config = dict(
    encoder_arch='resnet_bottleneck',
    model='contrastive image-text model',
    dataset='simulated stained blood smears',
    train_examples=195000,
    image_size=32,
    crop_scale_min=1,
    horizontal_flip=True,
    cutout=0.25,
    tokenizer='word',
    vocab_size=32,
    loss='softmax',
    embed_dim=256,
    encoder_norm='groupnorm',
    encoder_activation='relu',
    encoder_weight_standardization=True,
    encoder_channel_attention='eca',
    encoder_depths=[2, 2, 2, 2],
    encoder_kernel_size=3,
    encoder_stem='single',
    encoder_avg_pool_shortcut=False,
    encoder_widths=[192, 336, 576, 1024],
    text_encoder_causal=True,
    text_encoder_width=256,
    text_encoder_layers=12,
    text_encoder_norm='rmsnorm',
    text_encoder_norm_position='pre',
    text_encoder_activation='gelu',
    text_encoder_mlp_ratio=3,
    text_encoder_head_dim=32,
    text_encoder_fused_qkv=False,
    text_encoder_bias='all',
    text_encoder_qk_norm=False,
    text_encoder_parallel_block=False,
    text_encoder_inner_norm=True,
    text_encoder_drop_path=0.15,
    text_encoder_positions='rope',
    init='torch_default',
    residual_init='scaled_by_depth',
    optimizer='soap',
    beta2=0.999,
    learning_rate=0.0026,
    beta1=0.9,
    shampoo_beta=0.999,
    eps=1e-08,
    precondition_frequency=10,
    max_precond_dim=512,
    one_sided=False,
    adamw_lr_other_params=0.0011,
    max_steps=6500,
    batch_size=128,
    epochs=4.3,
    lr_schedule='cosine',
    final_lr_fraction=0.05,
    warmup_steps=130,
    weight_decay=0.3,
    adamw_weight_decay_other_params=0.05,
)
Rows from block 5 of the image encoder of a small contrastive image-text model, named by matrix and row number. Rows with one number belong to one channel. Each number is 500 + 40 x the weight over its row's rms, rounded and kept within 0 to 999. All counts start at 0. Numbers have three digits each. After the name is the row's rms in percent of the matrix's.
After each channel's rows are labels from the 100 images, of 14976, where the channel reaches its highest value: "top examples" is what is common among them. Only what is clearly more common there than usual is listed. The data: simulated stained blood smears. In brackets: how many of the 100.
# convs1: 3x3 conv (encoder.blocks.5.convs.1.weight, 144x144x3x3, standardized in use, each kernel summed), inputs 0-71
# convs2: expand pointwise conv (encoder.blocks.5.convs.2.weight, 576x144x1x1, standardized in use, transposed), outputs 0-63

convs1.106 104:429424464450564551477404458529465560483539472531430456441474511489522475490474413556476531517450458477521435506527458572513532568474562501483468481469545490521477530545503524478479485508482505587504487568583463488535
convs2.106 106:511545472472415559496526505545516521516505523504501539469476535512526487517483486501490506524611443460474437458467459453487555488480520552504495517529540516485469508527457511478425499550470474
top examples: band-shaped nucleus (100); crescents (50)

convs1.45 097:476475562504494509506491511543479490506478475495468492486506463531430454469501524409499449527462522486457609499561521533501484444500548494566520474587530530521511477448508464536528531406470471465458495497507571563459
convs2.45 098:450455500556495438489584488476460493488531478531458494546520496484469497580482498455493512517412516477452461458490468477469517537510543508503454525471486504503529475467496557476508483499464492
top examples: no large cell (100); discs (96)

convs1.20 105:502515465519445577507451439515539459492446520472430538512517517529460471501461467466464563487525525488465511568461539536466485619528481529550518429451524565477517464463507468490490506485487446460504485441471503420488
convs2.20 122:516500573480489483487534501539510504516518461529556478509587479495504534482493517507490501456501532482478503565421507474524511486588487517499495411556539436516474477464500514502516452452499430
top examples: small spheres (94); kidney-shaped nucleus (50)

convs1.6 133:531489510547478480510465520508461487500484497467518491534574491428488509470482471439509494503469485480546551497512476480504512515469502494533498461466502490498455565516527535497520556422496548508555478474563553582573
convs2.6 129:439414562589433476518556494434493497533534494551535550509495520512531518567501504481504532566493527515519483529512513511494486499538495504522464516487468537532516479488503559518513506566458576
top examples: no large cell (63); discs (51); kidney-shaped nucleus (37)

convs1.39 183:515511472492504502481534522476491505474499549521488466447544488409493489481513465479534514451566498526527514529477519508495479505503484509494505499541487499519519473606379490458487495494494549418481444647617465556501
convs2.39 139:561437498469391561479570481493552537518507452485493548483481526491609452530492508486522516537573543506528456508476492515496512499482491497531512473496504548472510480465514512540487502487468485
top examples: round nucleus (100)

convs1.77 088:487453547547490483481582606509529534506523525485471464481506482495469428515507485510508501412464513480451530531523535451498460488559518523553566532489487518483523451550416507493548543473539470504497475540538465504540
convs2.77 073:509488454375455502518483540517431504507512500398536496451445510517507503527546476531484469401516376456478465450465464478531556532508511517564468503520511445565520479508513452499457477512480415
top examples: crescents (75); kidney-shaped nucleus (51); round nucleus (47)

convs1.102 091:535481533517538491535410486516483540471557454504473519458469410403579463430525545472482502565482528462497511470440406479558491537514495514483491549469585469532527532452423511524465572469489492481432508459516522487483
convs2.102 104:507468438509502477518517519435525489507491393493494503489524466521515472447604499496516584532457496560563519456459492572519446482462493493522558487453459521510510508460476497543540462506511533
top examples: discs (87)

convs1.138 080:445459476440489609454465433573438523474471476539471503471454497508488467451553415439551464501545487509500529459477506434573541534478493477526529512555565499486541494482443515552506526486520558493509503482506471523488
convs2.138 095:462433510516512445481521520456427484502495529473489507483552491527491555518491481507497529520447475438469534487579562453589435567518515506498492606544490499602527526507498502522462552561449525
top examples: target cells (96); kidney-shaped nucleus (58)

convs1.125 110:493504473520496475502535648477554506459454544498520489443480502513547480526465487502450510484508495455543463448493452501517511461511467485522515421472477493460474573441513505508547476575554491509494518445503556527580
convs2.125 089:472501496524505482485471445543480448466461444446437469478476519452440524516468505478493464429449465475445506467469469470459508529490417517533511492482485467455526491506457437471464480548469587
top examples: no large cell (100); discs (50)

convs1.104 111:637569472536547456560496527529572548495630557534572455480506514500526465432551478517480470470557464460548518502437541459510497505552441535497481595545488558452561495514407498499536509457473514440531454515471460536536
convs2.104 110:487503436504445483525449519480472471504464458468495490526424540508468452482625494523463546501528442591572450405466410585540543505445521511520477495512494491519494476450463522450525435477547459
top examples: discs (100); kidney-shaped nucleus (35)

convs1.132 081:612603477450470528545493473505520461455463504478561536490562516533478524491494466509459492513554526490513492520596571506485503440477597497485504449507486482431468485520546448495522558475557433461500490497519510469526
convs2.132 085:474542441535474523504521480456494515507514418507504530512485538484463444543563546555496580488539479595629493504519462613467538505495468502481479559488551511416510507492503485472527531489546462
top examples: discs (89); kidney-shaped nucleus (40); band-shaped nucleus (35)

convs1.47 102:449528546432542539462546517486509527494525573485466537497440462539433494461535422534479453507511494543462505464494489495551516493556499531497536520508554510497520500513380454499503593433538463494533495551546507489462
convs2.47 108:541465479589459506513592494494503530530576472529481493513495477536519502534528463461470538548491541508499473475478530501501439468538449527506457517483469550549511493491484525447485470465468469
top examples: no large cell (100); teardrops (59)

convs1.3 155:443482470519478495486488491478499516512520522489473487559473507481515516516516554533501500508485541525464514484498510480490509484539513522498474521459474463498493478569534529490477481467444498445532461560501490457510
convs2.3 122:558490479527526485511516489509512518503486449519538466505483417524502476480490489440493538544443472508466499481478498515517495502479508505490420465474455535543559507578479537406486476507480555
top examples: round nucleus (87)

convs1.130 075:534482475432469573518536448456513524402510513489450494485461414439486503527463486511517464513522547518495481539485467428473491580549435497535496544447431491530563514443548501513547503434483492504575531498586551482498
convs2.130 093:539570494478475562561476554522520484533540434528533515505530504509486428538487469520593498557499535458494511450510453476518539557462543547522484459503506507526499535496476546506497458587483521
top examples: small spheres (73); kidney-shaped nucleus (38); no large cell (35)

convs1.108 087:483493546452559509479574452493491522501517511530498568423398534503450500453521488501500515474542511480443410497527544425496570472504540519488530504493487532513551525429496519633539504527595412558489513486475513450541
convs2.108 093:497544484497492530511583528519564510507530490515492496540503508467486512565476479495479516502530558525466495458474472474502513485478547559530483518552560487482552492503459452454488497517449507
top examples: no large cell (96); teardrops (87)

convs1.73 063:453499531582470481568586599472545437495508587446573504531584460483516541501565455443552478470480529490490498567529545532497440511538568510517515441487500434477499563506489516469496518438528474415454531429497533424485
convs2.73 076:540532508509489433468508499519522502515486508502470485520464480532485563572557539540480590471511578562554531531509551585504481468557471462497506492489498507549519532487491542444496506548578563
top examples: discs (96); no large cell (44)

convs1.93 102:426441452416537530545453351480433555484505421515520480519487502488492490490568464476472513435456461498556505576468526526487501554506483498502497457515508520531452472494488465502439477501546435481496484453496516525443
convs2.93 102:498530471474505486571525555535561494484464518469536489446462520485470495459474536573466481432472451484493517490591458493474564546464520537533524582520529535480470585532529485534529513471509453
top examples: spiky cells (100); kidney-shaped nucleus (46)

convs1.88 112:459477513554469497520431448507467495530437435510482488543520506533511526491406545485459489505443465450509475466475449476476493499473513461527506560445515477515447567488522552528511479487470442575559577482527521594495
convs2.88 095:504419447530581465497406463423507461511517500483479517626540467513493517517489490472540510502475433501502606466457481460506415533499502441482497478470458482481541444461528536502516469582453498
top examples: lobed nucleus (52); two lobes with orange grains (47)

convs1.133 096:478423416454530499479462385462446502474406445517432486497447572457564539527542485493512485529535514536544437568497518498545504546517494523512461511552449491538571502456505527476474466449470527452523511539462534457451
convs2.133 084:517423511520507569462508473449528485553547486484456445524477459514532491513431495489557476548530482459457505527452555480478446479500452482472450434503469442519486466513446494464531512433439596
top examples: target cells (45); round nucleus (43)

convs1.76 088:438443513476509497552534520480501501518502471508496519397468456523474479507436489432506455479494504471460453510496527525502579476534504523525524542499493549539509576497465562533477532487584480538495568475493518505503
convs2.76 087:499499498623513487503543509458549495520592537520442534611475491530463488608492472494465521489525552508506514453478508489495507497505574508507544507468491551503570522475455575476538516557499528
top examples: no large cell (86); spiky cells (84)

convs1.0 101:526470463471494512565548470454529463510445498481508544491497495553448510502498483481522472541527495547520481430441557523537550414520487479525486490502457500507568467504441512513509451390444589488504500521525537489531
convs2.0 120:589516542579459508479511479506483445527521468511449511543478411501516490523489491487436460487407514461473468500495501480496490463517473493478512507475456537513540549556513590486470508508534551
top examples: no large cell (98); spiky cells (37)

convs1.84 087:437454544469562477535502486455463501498524513550507548421583551486549479468528542496530449457430522433500518579537490501465537553485550542513473541458487552510497514540488517457498564511519430468568448407491484478500
convs2.84 085:476493600533435559511465502488519467490482579594524497497522513500519530476465517464530485496502538507484453541528518494457493500549532481530478508535487493452553512494512512485475525534456523
top examples: spiky cells (62); kidney-shaped nucleus (52); no large cell (42)

convs1.89 112:495492486432490562512456450541520541441405522466522508552463489547520517462484501559431482531582538556559453469480444461511511643474391472449502567485499501471509497552472511512493466461467497458501525542499483498439
convs2.89 108:530470508457534575500490479507500499514444467562543519488554512526597518448496474411562523528505472507512525460416490503554501524459552493533489406542485492555531456479528529520482423543455535
top examples: no large cell (64); crescents (48); teardrops (44)

convs1.27 087:512559447516468449483458397441474425565442488445520498509525538536512533504478508506554493520402463446483535634503559463491429518516511559509456482534492501544496546467465512505560473473532469539542536462418503506524
convs2.27 088:497512518499485494477486469501407524482486473559536518526569510440508501471456517535532465540491463490516535517451461474442520503519495414464491435499534492478499486466540535541530453490501481
top examples: small spheres (53); kidney-shaped nucleus (41)

convs1.18 110:528524438436452570540451423516494506445418503469464495532529428549441463487475490492437531476537511529447463631498490517527476607583446510546536516598530540524552496486487486493506510474516479480487473441511490457504
convs2.18 140:470495561450488491502505513492439504479491451531568486469607522513545507465513466445516494475516503462474479527397524494541516485541481510486493382585562516545531440463505470491472430500509460
top examples: small spheres (68); kidney-shaped nucleus (55); teardrops (32)

convs1.95 097:393421457450461527430413447615418575432529483526442552489501485463492491463499466473523597471465537544474489473504496496500481614474529478484561507476569463503473506459508542508471523494519510533464499453522525496521
convs2.95 089:518531473462450538488487408540480492531470470545491579482514488439520467401505440518483501534561528491515480449479539540525515518413530495476529565542550491487567501513541450503523493632476538
top examples: teardrops (95); kidney-shaped nucleus (40)

convs1.105 081:489507486462503498416468439535409600457492503499454464489475476466455480435450523493542544546419482481539488491570502545440488593491495516490548532464542501512518505521463480481499428492559481576485492506436525462501
convs2.105 078:525472456443458479492427529497439507538483526498520485495448449553480465559579511590488557469485481533537485510548529546532476513489514500515445569481478532532444495461525470479535545494513539
top examples: target cells (98); kidney-shaped nucleus (47)

convs1.91 083:425405450487497496393499449540445580501484445524389418468513534464505477499495483568505497483469463515530499444508482502525512554508515504448532513463531494592488457477497495484445482497512493547515473488487506501494
convs2.91 079:493481485500487485503540492532533509444449497468526516391421489498479501584476511536535536453463503468500514483555486476506553510465493486489513568481470512522439513549546451512521511533518557
top examples: target cells (60); kidney-shaped nucleus (45)

convs1.59 060:560467498470413559473520502545530539492461556515537529527492500480448541508516548451494567492545517547420465556454566462554497471546484546477498451513538500433447496476536466500501513589465474424459530471498474523505
convs2.59 098:473500461454474490506489503460514465495481503488490485468483437480458445500508494539568509518440489497517498491557533502492444499460525510506474563459462499450563565534544439464520542548470482
top examples: spiky cells (74); kidney-shaped nucleus (45); no large cell (36)

convs1.66 065:395440455478500508546555506547516500570459549501433496469494534478547494436427456501504499476428486549468509535529438515485475541483473513555501466583557467524546547510513513504492413532474535469486529560488465476478
convs2.66 088:467505543440485471490487547531506541462484503470489481441498486540547490508470559525490466474428474422440508457558480446560527513473530506492471448560540591544513479495562510520533537523479414
top examples: ovals (99)

convs1.29 086:571501528606528466557512519487522447582504492518555445511433487464530525481469480577584534509480484445532428507572498504485515436402541476496456524475494510529461586492494475511420460471467509488516513506485520514495
convs2.29 081:541495525456504497510615549529505516497547517436510448471478433529497561562478513438481512427434502488484528476467524480536472473509506567532517467520501531555492478545470524468472474443499508
top examples: round nucleus (53)

convs1.114 097:559499470514516519517473474466476468545454484505457466475466529484508524463495533538446477511498513475439507553521562514504477518521499519479481511587479546519521513567380495483526478439417519518440508595503497454485
convs2.114 095:618493521455509559494506497503540517500508418475503527467500392497491437564545531480522522442448568533495502526455520546468473443478462488490526456379405479488477517499481489480519491476566546
top examples: round nucleus (92)

convs1.58 062:523518509479480493566470434441446500503432511467541434483496460484517546441469455464495491519479439411508501530557470535520567496505546498502496515484462524555401486528518507437464531469500456539604547570509428525457
convs2.58 077:485501410542504466458485490444458405468562485500458436598511475466432439613510526482425476408475470486544522421462425432403448425456478462437529493450473444438562509492421482506517519506504441
top examples: small spheres (72); kidney-shaped nucleus (57)

convs1.28 084:529474561571487454551509534493541455565562537498597440521471583554556569524507499465538455559444437463522457482563574514499525429447581482480480439440482406508432528453543484431460494457518449511501485487503471529520
convs2.28 112:501469542498514489447464458498467525483529547481408460505506526460472487546499547605443516450503509517525535539566547524403502491505501442430560565487488506435463516512548463545548564498523489
top examples: target cells (97); kidney-shaped nucleus (48)

convs1.43 137:496507491477521509530505496482517480491491534512475502479481459417511489481487564493497489459514467521501486469516510505489480475443469543493488500450524518510481496577548440483514505669547503489517468599526480457477
convs2.43 135:492505493506470527490493497522520519530514590496483498506412548506530576531479498526517507488490485459477464487509490489497546510497534497498391491576550518515479480563500544407491488512469518
top examples: round nucleus (96); crowded (65)

convs1.97 114:405419502472522534458431443585430579514564484547451536463474554481495495474490456473542558467477502547476517464492470526517495649453518460485514494501480496503472500504464508486479474512510480512487463465491480439492
convs2.97 112:521512601463447544517490476538507468454484552555554467439546442497539481482440499486505475464486550450439469553562542443510456459547474552523468531517497517496462540529522458476441539505467567
top examples: target cells (67)

convs1.123 101:494508447483496487497502451548530496527535522555462497516426471448548502499472499537508485501538507497500466469503462484510544494442441488448482493510464515512515559543421443542521503486423595477444519609523496465504
convs2.123 094:674519507484449495517485459531488545586544499577488544549500468516558494418515501498537583542471493518501503505454458530547513543515550484500514454519481551514538496476519552475492472545545573
top examples: round nucleus (73)

convs1.109 086:494507504502467504502533579488510496469483533465530501424509506450500489529510554469456466477541534560471472529526548508506527466507533539568548483526536532525533491529541495482527519521498431532540491565534485544471
convs2.109 073:491532509516417513499532521533523473575522539503504571496469553503505423574501509489538489539516444503486445503529457510520595544481511510506461521566600511492435496511503543465479493536509551
top examples: band-shaped nucleus (100)

convs1.72 115:454521506458502484517518549485511540474495540508500564517493476484454503514515646466467491507499519485430519472516563533510507456509507524515515534502551473510482457499527520489466505488474446570502434485479526539524
convs2.72 123:464459477527526486471515442475504390458444417504491539477529466462482417462502492470500511512532498553525539488506534525478439438505452475482546515442454462470518502442505449512509526520485560
top examples: crescents (52); two lobes with orange grains (51); lobed nucleus (47)

convs1.33 096:605535520555530428511549486413512438613557513457537492558544548502486533506494467549577503502480478464524503436569516549481467472425544489504452435449449440470405561475496478485516491515475524457472463513525495479508
convs2.33 090:526490549552530509470516484509448494446490592566510415462485491505508620475545536507448542504524553566575538598484566578481499452570385491511461464510490438497446454504579552477458480428526564
top examples: ovals (80); kidney-shaped nucleus (37)

convs1.56 069:590532560448496508442465506483548502544504549538534536494551524458546544523489494547521469482581519486572488526455509480529491604503454474470560475482523526467510511421551480523512423494418455497494568411511506452468
convs2.56 068:482478431455538473531570551489495587513556505557477517551540460538484469476560480475530523459423547509524553410473446549537456507415518529482513502499480415543546509508468433504516485510471392
top examples: crescents (73); no large cell (54); kidney-shaped nucleus (40)

convs1.99 102:405470495567476519449495482523439508548484503501408502468517501528433549421482457450493517501464507520441482449491529509506473531459493483457476435563499497387497513521450486538487470404507494489490444442476590523522
convs2.99 123:511459512453496490470394512587496492496451488470470510486490473505521472521539583588528500514493536551544509509598480540507507519456547484467476502446468483492514494558614484584577545533505528
top examples: ovals (100); kidney-shaped nucleus (55)

convs1.41 119:488499492485476498486521502512514468478456457510473501559532538570485458484450535501514554558505453453481559468469414514488468480419436498486433513496582476464493557490547459485505456613512581466484484512487499536487
convs2.41 097:477515528547580514503519489537511555542580493554483546537514566528516538496503512517468503457572555504493604500509494495507584524527520499512567476532537513493414505464494547530489485468528491
top examples: two lobes with orange grains (100)

convs1.4 097:523543504502425505487509520508505470482414530433546495535533490531473540453548506532490475520541512517452461515528501464479466460537443523482525469553538517507451487508495524513500430463490505574581427485449478565522
convs2.4 118:488567491381467503498483516560460515471462547501542526426478621466526524499498523501483465437604526491499495490497495530483590498521491538514552461575572469488440488448507426530444471530548525
top examples: band-shaped nucleus (100)

convs1.92 095:505490472578492528483434458455440498459435407468461484510503636427427489500506466553499567472448545463509491490477552509472505563448507466499444515561455499480469542443504444466525491507491512476490491462482514457542
convs2.92 090:522488473470526549496517516529545526478485481486484468437493475528531517516537549527478602544523510552560522479483454568518519517465500510476518462506475509468404494486530480529511521476537510
top examples: ovals (75); kidney-shaped nucleus (72)

convs1.40 111:431446528480519532497549542505504494482533450518442561559531479526462489478567588417491512530470431505479556522491491537512467516498522536495501493531505520471519464515533472488425518490484488424442486504576481571408
convs2.40 088:469482478421528468491463485559548523450496554513483432473507630469484448462499538517485468429485449508459566511523509496468582468515552471450530502541571437465476472430538516531494504536500460
top examples: band-shaped nucleus (100)

convs1.107 090:565506494509568509454539466481521557491582485536504514448487445492497456490466460573538538549443484461522484474479435473529471513451453508569534579479502519516535524484482493489493513435480448523542516469494514452546
convs2.107 089:514517470541467483542550575524453481479497527448501510455485502642487436505584468455485531486492478483512468461461492503600514470444475549562518510473475589612532514517483523479456493473516560
top examples: crescents (77); kidney-shaped nucleus (65)

convs1.44 125:430482467509507474497506485499524502474456480474457505535482529549490522544478543494485495563413527471516513553505501493495554528515464502510497512538536557497565441468571471474538432537504492498458501481401457504564
convs2.44 118:548538460522627482480493503506436466484505456463501466515514539503445493477506489471489488456443519476469629489491460470496503535493505492486595470491490444480521530492476508532500454530540532
top examples: two lobes with orange grains (100)

convs1.35 099:465506562463494498450457535477489496514571492540507554464416550486558556533495518483554462545518533521518445462570518529556512473475608486517518469534549400493538487483569483519463475467536463539458495532466558498495
convs2.35 096:511488517528501435428471411558440501483472553466437502576505540482479541496533470497408486529500479529488513500581526532491543493506451427442474575518523492518521514466512531473491546491508521
top examples: target cells (100); kidney-shaped nucleus (48)

convs1.139 082:342452529557494468441551434485441476531542454559500525498479585468531520472550465510573538469386505477493514459525462571485503458502532495510446505471515456508504501427497517548522466518479558455457479481464510510458
convs2.139 084:513526507431489511509477581544562518541559554447473468546474486482489486493422506516574479486487446422433512471565549412462534536465601556538517551460483433471461572502507480506506528553478481
top examples: ovals (52); kidney-shaped nucleus (48); target cells (45)

convs1.75 087:376512472534503479424463542544476551461497548448473491554545492478544478504464507496490543510488510470563469539494462474490501547481474494458468520491596472508460446488552527517515463521556442562515521535490521544518
convs2.75 096:530561467504607492465487505551523508525512480445456478541546591526501554490543482526562504407555443510482612480477480541543568514484498511485548483571576485493451493468464501518483435447517489
top examples: two lobes with orange grains (100)

convs1.25 114:644574530603531435525499515439533446627564492496524492478539541484474519474521496574526518500511452507500463469516483504522468456425564490491443535482476550468482518449464507489495466499524549523469500500483475515532
convs2.25 070:523514519541420524445435436577475456519509460544490504544500544436534526554547556517490549514538470529551448505488480559538541475529484471479462492523536439440479477464500516478491490550530559
top examples: discs (55); kidney-shaped nucleus (45); crescents (40)

convs1.24 095:480503554514461418467529502488502598497467444438524459460462527505557528460557527611478523538530539553524479448510587401561515515530489510477547516571512516455578454463462481535540502545511495524497495515482477473483
convs2.24 118:528499456491488484529508531449491501537504456486556500527539491529530530481512450436566528538512465477486500481416505500586487526534484520536466448592553495590515483489437549461444416542461464
top examples: teardrops (63); lobed nucleus (56)

convs1.78 078:512438477498507542530522525487474520495472517521428464460480484448524500502462451557439523534536532482513462472516458472533448520506471523464544540540433436459545473555462483493489507457483418411468486576575473550505
convs2.78 081:617458495617466477490467510499439444503539487508492456516515468519500521436461490467515517497470505481444543487486520468518441485508465516483544470474431474528436507530505485529477495515514476
top examples: round nucleus (100)

convs1.131 073:546541501519531559494503542518477454565498483505581527507528477454513528459481527568537519554557526535508545482460462468459468544512444470485490562453434520490557469528454524579508508469394478454474478469527487452465
convs2.131 076:504475507416442512550409502603544481454459543497596470410497504486508544495523522539489451438510522493535464535510517496478561503494516498527456396505494474580429521439531413516484534516520513
top examples: teardrops (65); kidney-shaped nucleus (35); small spheres (33)